Weights of a small text-conditioned image diffusion model.
Training: normuon at rate 0.0039, batches of 128.
Data: 145000 training examples, 19.5 epochs.
Rows from block 2 of the text encoder of a small text-conditioned image diffusion model, named by matrix and row number. Rows with one number belong to one neuron. Each number is 200 + 20 x the weight over its row's rms, rounded and kept within 0 to 999. All counts start at 0. After the name is the row's rms in percent of the matrix's.
Before each neuron's rows are labels from the 100 texts, of 14976, where the neuron reaches its highest value: "fires on" is the input token at the peak. Only what is clearly more common there than usual is listed. The data: rendered landscapes of hills, water and sky.
# fc1: MLP up (text_encoder.blocks.2.mlp.fc1.weight, 256x128), inputs 0-31
# fc2: MLP down (text_encoder.blocks.2.mlp.fc2.weight, 128x256, transposed), outputs 0-31

fires on: "in"
fc1.224,054,218,210,182,168,204,198,214,194,173,233,200,213,216,170,215,181,193,220,197,214,195,208,184,210,216,193,216,195,211,222,189,186
fc2.224,080,177,197,197,176,223,190,191,204,202,184,229,202,204,174,210,198,186,229,183,194,209,210,221,203,188,185,206,203,229,237,204,215

fires on: "dunes"
fc1.61,047,199,175,199,214,195,212,201,195,188,209,184,196,214,155,231,196,180,221,199,215,187,182,208,193,225,216,213,222,219,245,201,192
fc2.61,079,192,208,197,194,204,209,219,210,204,191,184,161,180,227,187,200,194,129,187,236,179,190,204,177,191,182,191,177,223,197,225,223

fires on: "overcast"
fc1.104,070,202,189,129,196,206,181,221,208,221,189,196,192,219,179,174,209,207,229,205,189,218,204,209,179,220,224,222,189,208,181,186,217
fc2.104,163,191,177,140,204,221,193,215,178,200,190,178,171,204,208,179,198,195,226,217,196,199,199,218,184,249,196,252,180,202,166,197,211

fires on: "at"
fc1.6,070,188,209,171,190,188,192,178,184,205,169,226,212,187,210,194,193,222,201,188,202,209,209,193,199,188,185,180,202,192,217,183,182
fc2.6,261,220,240,238,186,210,212,163,204,227,194,233,196,205,215,188,188,193,222,187,199,220,167,204,207,214,226,206,176,215,222,206,167

fires on: ","
fc1.59,061,211,196,210,176,188,219,178,208,189,187,219,217,203,188,152,214,194,184,198,206,182,214,182,192,214,227,210,194,189,187,220,208
fc2.59,056,174,179,211,203,219,190,203,211,184,212,198,202,218,196,177,202,160,198,192,274,182,211,163,218,182,208,216,220,192,177,191,193

fires on: "in"
fc1.159,056,213,218,180,174,212,207,171,179,204,184,197,221,224,167,154,163,190,201,209,216,212,181,194,181,198,227,204,177,206,240,210,202
fc2.159,059,196,166,176,182,212,171,227,211,193,189,181,208,209,182,212,188,191,208,205,183,203,213,220,187,185,175,202,209,219,162,198,224

fires on: "purple"
fc1.71,127,190,227,203,179,194,215,210,200,186,187,227,175,210,199,228,238,226,218,211,188,211,191,195,229,224,203,200,216,195,216,164,189
fc2.71,088,194,191,213,186,230,233,181,189,182,184,209,174,186,197,223,207,227,199,209,195,190,189,201,216,199,198,192,196,196,183,170,231

fires on: "slopes"
fc1.39,090,198,196,217,215,178,218,183,226,190,235,211,212,193,183,183,200,198,204,216,186,190,207,176,184,207,186,210,182,244,201,219,215
fc2.39,034,190,214,208,216,187,200,171,223,184,243,208,212,191,194,185,218,168,185,197,199,194,206,183,172,180,180,201,196,241,175,240,207

fires on: "in"
fc1.165,067,232,254,171,158,205,187,187,197,210,205,234,236,205,200,185,202,178,197,194,209,171,191,179,237,187,201,182,174,213,210,213,222
fc2.165,066,233,206,195,165,219,179,222,203,183,193,198,215,208,186,193,176,198,194,199,161,189,176,211,198,205,193,188,216,191,168,204,230

fires on: "night"
fc1.207,093,204,204,211,198,187,204,187,263,179,164,209,194,205,208,202,206,198,214,183,192,218,196,215,254,200,210,225,188,218,188,199,186
fc2.207,087,202,213,190,217,196,232,201,248,189,183,193,172,202,208,211,200,162,215,183,197,210,220,239,230,188,211,206,213,225,181,231,207

fires on: "under"
fc1.69,075,211,229,240,203,192,229,179,192,174,173,212,213,205,203,203,232,224,188,234,182,196,208,193,173,212,201,218,208,192,205,218,211
fc2.69,261,191,184,208,191,181,221,166,207,210,198,202,222,182,187,219,208,225,191,211,177,184,242,183,198,206,212,215,187,222,181,182,213

fires on: "<end>"
fc1.227,105,212,226,189,191,209,163,201,154,180,157,202,211,177,203,184,185,206,180,194,213,216,199,226,203,195,230,219,206,195,170,194,220
fc2.227,070,207,204,192,224,222,217,202,167,164,191,205,199,156,190,183,213,218,185,215,185,219,213,222,225,171,226,207,212,196,162,209,206

fires on: "the"
fc1.63,061,196,219,213,181,203,199,199,188,178,156,212,201,204,188,204,230,193,223,187,190,189,193,171,188,221,194,186,168,218,189,190,189
fc2.63,151,208,245,205,200,168,183,225,189,211,167,208,219,225,218,218,209,217,190,179,206,217,199,136,212,165,182,183,195,190,203,203,201

fires on: "overcast"
fc1.89,062,191,238,153,218,217,178,216,178,200,243,175,204,234,191,201,178,229,231,209,182,213,207,198,200,247,224,203,194,196,206,224,187
fc2.89,155,199,198,155,190,230,190,217,168,242,241,174,189,205,187,210,193,197,202,214,187,213,223,195,200,227,237,218,205,215,184,211,187

fires on: "<end>"
fc1.205,066,189,210,189,205,215,218,205,185,133,224,206,216,193,223,207,202,176,221,185,190,213,204,222,201,232,176,194,194,199,200,193,198
fc2.205,124,213,193,241,201,184,214,249,220,179,197,229,179,221,213,191,201,206,190,191,197,209,201,186,217,219,194,204,188,193,183,213,190

fires on: "water"
fc1.150,132,213,206,206,183,196,179,184,191,180,204,219,197,215,200,185,201,191,242,199,181,224,186,205,246,184,188,212,196,196,221,176,183
fc2.150,046,223,201,202,178,219,174,195,210,203,212,236,201,221,182,176,186,185,210,190,167,232,186,217,243,184,209,207,198,211,221,164,193

fires on: "in"
fc1.74,142,201,187,189,219,210,178,220,171,213,197,205,219,210,198,180,149,196,196,172,193,202,207,228,164,192,198,194,227,199,204,201,233
fc2.74,057,194,185,188,211,216,173,210,175,199,182,193,231,188,178,168,177,202,195,165,189,208,197,236,186,200,169,197,215,199,212,201,239

fires on: "in"
fc1.156,068,237,251,198,140,200,183,222,193,217,191,240,230,202,205,195,205,196,190,191,173,192,193,190,241,199,184,172,205,200,195,210,223
fc2.156,059,235,197,187,173,202,171,223,195,179,190,200,228,212,206,189,171,216,204,201,165,199,178,193,203,216,181,180,212,187,174,191,225

fires on: "at"
fc1.240,078,216,197,180,169,223,198,177,204,208,173,232,197,181,191,200,184,233,172,179,212,196,237,185,204,194,181,179,182,169,222,206,195
fc2.240,180,221,208,211,189,209,204,222,218,191,194,187,192,202,193,169,230,185,192,186,201,178,192,175,200,210,221,210,179,186,161,174,180

fires on: ","
fc1.123,058,205,205,220,217,197,231,240,210,184,176,181,193,181,207,177,191,192,186,180,181,194,179,202,225,213,216,187,184,206,212,208,190
fc2.123,071,198,228,207,211,163,208,220,224,239,174,182,191,191,223,176,218,204,180,187,222,200,199,168,188,176,217,194,202,212,197,221,193

fires on: "night"
fc1.23,091,190,153,203,232,212,226,181,224,191,180,177,183,209,201,152,200,207,202,179,202,212,189,219,214,166,199,207,227,214,194,236,221
fc2.23,060,208,190,200,235,205,211,217,227,214,179,189,177,205,187,184,198,190,203,202,191,219,194,237,219,184,196,207,236,238,190,246,234

fires on: "red"
fc1.58,090,185,191,233,208,218,185,178,189,222,133,198,244,195,185,190,150,214,183,228,183,234,166,200,213,214,182,221,188,208,201,201,192
fc2.58,263,197,202,265,211,239,201,205,172,224,167,209,224,201,191,202,155,200,197,219,195,230,174,195,198,205,181,219,194,194,176,203,192

fires on: "at"
fc1.10,124,234,175,198,206,217,182,176,162,197,177,168,211,204,203,177,174,169,192,212,199,215,203,203,160,200,193,193,207,182,229,218,211
fc2.10,072,244,174,197,201,228,193,153,173,196,183,185,219,182,192,163,193,187,217,219,193,242,210,200,175,203,168,218,212,198,225,220,202

fires on: "<end>"
fc1.116,057,217,203,178,210,212,214,187,202,152,205,178,222,177,218,215,195,188,233,212,175,229,182,175,169,206,187,196,183,196,214,192,196
fc2.116,095,207,180,182,230,207,195,219,236,169,193,191,203,204,233,209,188,215,204,215,176,210,173,221,159,208,200,183,171,201,204,213,190

fires on: "an"
fc1.94,053,185,231,189,219,194,197,196,203,173,267,181,219,231,181,206,204,198,216,204,187,221,200,179,213,209,212,217,180,213,201,215,209
fc2.94,136,207,222,174,200,211,190,202,169,232,244,171,205,223,195,223,198,198,193,200,185,209,221,191,233,200,226,194,207,201,201,233,153

fires on: "under"
fc1.12,061,186,222,240,208,193,217,164,182,189,184,200,217,217,176,195,224,226,180,213,165,192,208,194,187,196,198,203,219,187,215,214,214
fc2.12,166,178,177,215,204,203,221,159,194,205,191,214,218,176,191,215,186,216,212,232,189,211,232,186,175,212,196,235,168,224,176,194,200

fires on: "by"
fc1.65,057,212,243,213,194,207,214,205,173,195,182,169,217,186,217,179,179,180,200,203,186,198,171,212,207,201,191,183,190,193,239,220,187
fc2.65,034,177,184,171,213,199,236,194,220,213,198,145,183,203,251,202,171,233,225,231,203,187,211,254,183,204,205,187,222,226,214,236,192

fires on: "water"
fc1.236,124,192,231,200,174,186,205,213,223,196,208,236,175,185,206,219,227,217,194,184,197,196,202,181,266,213,216,206,210,198,177,166,201
fc2.236,045,210,227,210,172,178,176,210,220,209,190,243,184,179,219,193,230,203,195,183,205,200,207,191,246,209,226,208,201,210,193,153,205

fires on: "the"
fc1.157,062,211,242,194,204,192,171,208,174,195,161,214,216,205,226,237,206,181,191,185,204,195,164,178,166,213,172,191,199,217,221,181,198
fc2.157,133,235,221,196,186,203,192,190,186,207,206,210,205,188,230,220,158,202,213,198,161,259,163,207,210,171,178,170,216,183,180,205,212

fires on: "sunset"
fc1.176,083,169,251,225,208,176,227,222,222,190,164,196,165,194,221,237,218,184,179,221,229,182,188,193,204,211,174,222,234,226,203,232,208
fc2.176,250,184,208,201,206,217,217,220,222,197,183,189,172,197,210,227,204,171,192,235,205,197,196,196,206,234,194,213,245,253,192,238,215

fires on: "at"
fc1.185,148,210,164,220,226,224,203,203,166,211,181,165,212,213,205,156,160,195,178,181,203,194,211,201,155,211,201,198,211,190,224,203,210
fc2.185,040,184,152,207,224,229,210,221,163,242,203,160,204,183,194,176,163,204,188,207,236,195,211,204,181,189,206,211,228,202,199,191,224

fires on: "alien"
fc1.84,064,175,165,200,186,178,222,185,208,195,215,217,196,211,177,187,220,157,215,175,179,212,170,206,200,219,206,181,215,197,214,195,234
fc2.84,130,212,209,232,183,212,201,204,209,174,204,192,192,208,213,223,197,186,189,189,202,223,168,190,230,183,177,149,195,175,205,193,209

fires on: "by"
fc1.2,054,220,212,177,188,182,180,206,195,192,191,215,218,160,227,202,182,165,152,202,206,192,197,153,189,191,203,174,198,206,225,197,206
fc2.2,125,194,178,167,205,183,218,200,198,245,226,174,200,202,203,199,216,229,191,231,188,218,171,186,199,168,197,168,198,188,192,206,210

fires on: "red"
fc1.1,061,186,223,214,220,215,187,187,183,224,156,222,226,210,166,192,187,213,200,221,215,222,195,207,220,200,192,212,180,206,185,190,194
fc2.1,086,212,215,256,216,232,195,210,183,214,157,215,214,193,180,207,163,211,197,216,205,231,176,196,194,219,184,211,191,208,194,190,197

fires on: "snowy"
fc1.62,075,202,208,212,185,227,196,203,191,201,244,192,224,167,183,197,163,181,184,182,185,185,208,215,226,193,221,152,217,204,218,230,197
fc2.62,302,216,189,203,198,220,182,196,188,220,227,188,222,130,180,205,193,198,165,205,181,198,225,206,217,154,208,162,196,191,219,222,191

fires on: "overcast"
fc1.101,078,205,212,127,216,225,187,213,195,221,214,179,198,218,204,191,193,215,213,217,194,211,216,222,201,246,222,215,196,205,169,210,199
fc2.101,232,204,190,138,202,247,183,224,158,230,207,167,170,212,195,189,192,211,239,219,212,196,224,211,168,248,218,251,204,205,178,201,199

fires on: "night"
fc1.219,084,170,157,208,185,200,204,173,186,196,173,196,204,223,192,215,204,219,183,200,197,222,191,213,218,200,186,199,229,194,212,184,234
fc2.219,053,187,184,181,198,212,224,206,196,220,179,204,178,195,220,215,197,188,199,209,200,249,197,220,228,171,189,177,226,220,197,197,232

fires on: "<end>"
fc1.44,062,189,188,164,198,212,201,179,193,120,220,203,206,189,182,223,211,209,232,200,202,225,191,218,182,223,165,192,204,202,196,186,209
fc2.44,101,198,213,180,176,248,212,183,215,172,179,196,204,209,210,235,247,215,191,224,192,195,194,157,225,205,190,201,211,178,226,206,196

fires on: "water"
fc1.22,116,182,204,216,179,192,222,195,240,171,225,243,182,202,173,178,238,202,205,205,199,203,187,193,233,204,221,209,176,211,216,174,181
fc2.22,050,193,198,219,187,210,181,177,198,173,220,231,198,212,154,195,232,176,209,180,199,198,200,190,214,211,204,231,166,194,203,183,164

fires on: "an"
fc1.151,068,183,238,182,232,192,195,208,195,172,252,172,208,226,189,199,190,197,205,198,188,216,217,171,210,211,217,214,184,201,179,218,202
fc2.151,182,194,208,175,207,222,180,220,163,237,255,168,203,218,194,222,186,199,193,202,192,205,223,188,219,218,227,203,209,209,194,223,171

fires on: "desert"
fc1.33,056,226,194,213,220,187,237,214,205,207,187,169,194,193,205,193,205,192,261,216,203,188,201,134,183,206,228,187,182,233,198,194,188
fc2.33,083,179,177,186,209,145,200,238,229,215,179,209,198,217,210,204,197,230,179,230,222,176,196,160,172,197,227,190,193,239,195,185,215

fires on: "purple"
fc1.147,047,242,160,188,216,174,197,216,165,178,183,201,215,189,190,199,173,201,211,218,200,213,210,165,193,189,212,222,204,241,184,181,206
fc2.147,068,195,187,216,226,159,211,217,217,230,196,175,185,209,209,188,243,199,172,177,214,199,205,164,174,191,183,191,206,209,199,202,208

fires on: "by"
fc1.232,062,215,189,200,199,210,214,187,166,186,183,220,168,172,193,199,198,217,196,215,221,215,232,183,161,206,217,184,183,203,223,182,222
fc2.232,194,161,212,203,193,180,205,232,232,186,199,178,228,215,186,198,233,196,165,184,221,188,190,162,220,187,208,214,169,183,196,199,183

fires on: "in"
fc1.146,061,236,244,206,190,188,206,211,205,193,169,195,222,184,194,200,222,199,189,220,187,185,175,164,233,238,196,201,184,175,203,196,179
fc2.146,039,219,202,221,208,214,193,229,195,199,201,173,216,201,185,226,214,202,215,214,189,203,194,190,204,220,202,214,192,201,200,181,193

fires on: "<end>"
fc1.128,061,192,197,171,206,215,214,209,191,123,211,191,209,179,215,220,182,190,240,211,208,230,200,206,184,203,167,187,202,215,211,177,208
fc2.128,107,201,223,202,197,203,189,168,177,163,197,204,178,188,208,221,175,191,221,205,232,178,178,199,190,184,213,202,183,201,170,182,183

fires on: "purple"
fc1.103,074,247,210,211,218,187,207,209,169,194,182,187,197,192,206,168,197,213,230,205,201,192,240,218,221,209,176,225,162,209,200,192,198
fc2.103,240,208,180,201,210,169,186,182,195,204,187,201,192,183,220,182,194,211,159,189,198,205,214,230,236,186,185,181,170,205,228,179,200

fires on: "water"
fc1.75,070,186,191,183,202,214,223,215,194,227,154,184,164,192,193,177,205,194,165,188,203,196,178,226,180,193,221,214,198,204,200,222,188
fc2.75,051,207,195,205,212,195,175,218,169,206,183,171,200,197,217,162,198,215,133,186,214,201,205,205,196,185,234,204,225,204,201,191,199

fires on: "water"
fc1.153,102,201,202,197,198,183,243,200,255,206,213,166,201,186,207,196,203,182,188,196,203,154,201,176,219,245,198,204,158,210,196,196,181
fc2.153,042,196,168,190,200,191,217,188,229,191,206,142,215,189,210,184,241,182,200,175,205,155,205,173,216,237,210,225,157,189,201,200,182

fires on: "red"
fc1.132,063,197,215,206,220,210,200,186,192,238,146,221,209,209,160,192,189,217,174,215,209,215,194,177,191,211,228,219,167,207,159,183,201
fc2.132,076,198,206,249,208,243,194,198,174,215,168,226,222,207,176,214,162,216,198,215,196,237,189,183,194,228,196,209,184,201,196,190,200

fires on: "alien"
fc1.246,070,177,201,208,184,176,239,201,234,210,207,211,208,213,203,220,199,184,196,190,190,224,144,182,157,210,194,190,224,220,232,217,198
fc2.246,248,171,215,228,213,151,228,220,244,190,181,216,225,209,162,232,190,174,204,186,208,212,165,175,193,216,215,203,228,194,218,180,198

fires on: "night"
fc1.172,078,204,172,204,234,212,213,185,233,178,156,229,197,209,199,190,218,184,205,186,227,210,190,227,234,195,216,219,202,204,202,187,194
fc2.172,073,200,202,191,226,210,215,205,237,187,175,199,177,200,197,196,198,165,198,193,203,212,200,238,226,189,212,197,222,222,183,222,218

fires on: "fog"
fc1.115,063,207,178,183,213,221,215,196,209,192,163,196,197,157,210,210,171,233,173,211,216,215,200,162,197,193,176,172,161,227,220,205,187
fc2.115,217,210,201,172,178,194,214,199,179,186,203,184,184,172,210,197,218,195,201,201,185,211,183,192,179,203,194,198,178,196,177,192,204

fires on: "at"
fc1.78,090,195,202,174,176,231,202,184,196,189,175,226,187,197,186,207,184,247,186,194,224,203,229,187,204,206,193,187,188,177,236,201,206
fc2.78,259,210,200,211,180,206,202,217,223,184,202,180,197,204,191,168,220,179,189,174,203,177,199,166,210,211,202,222,167,184,177,190,167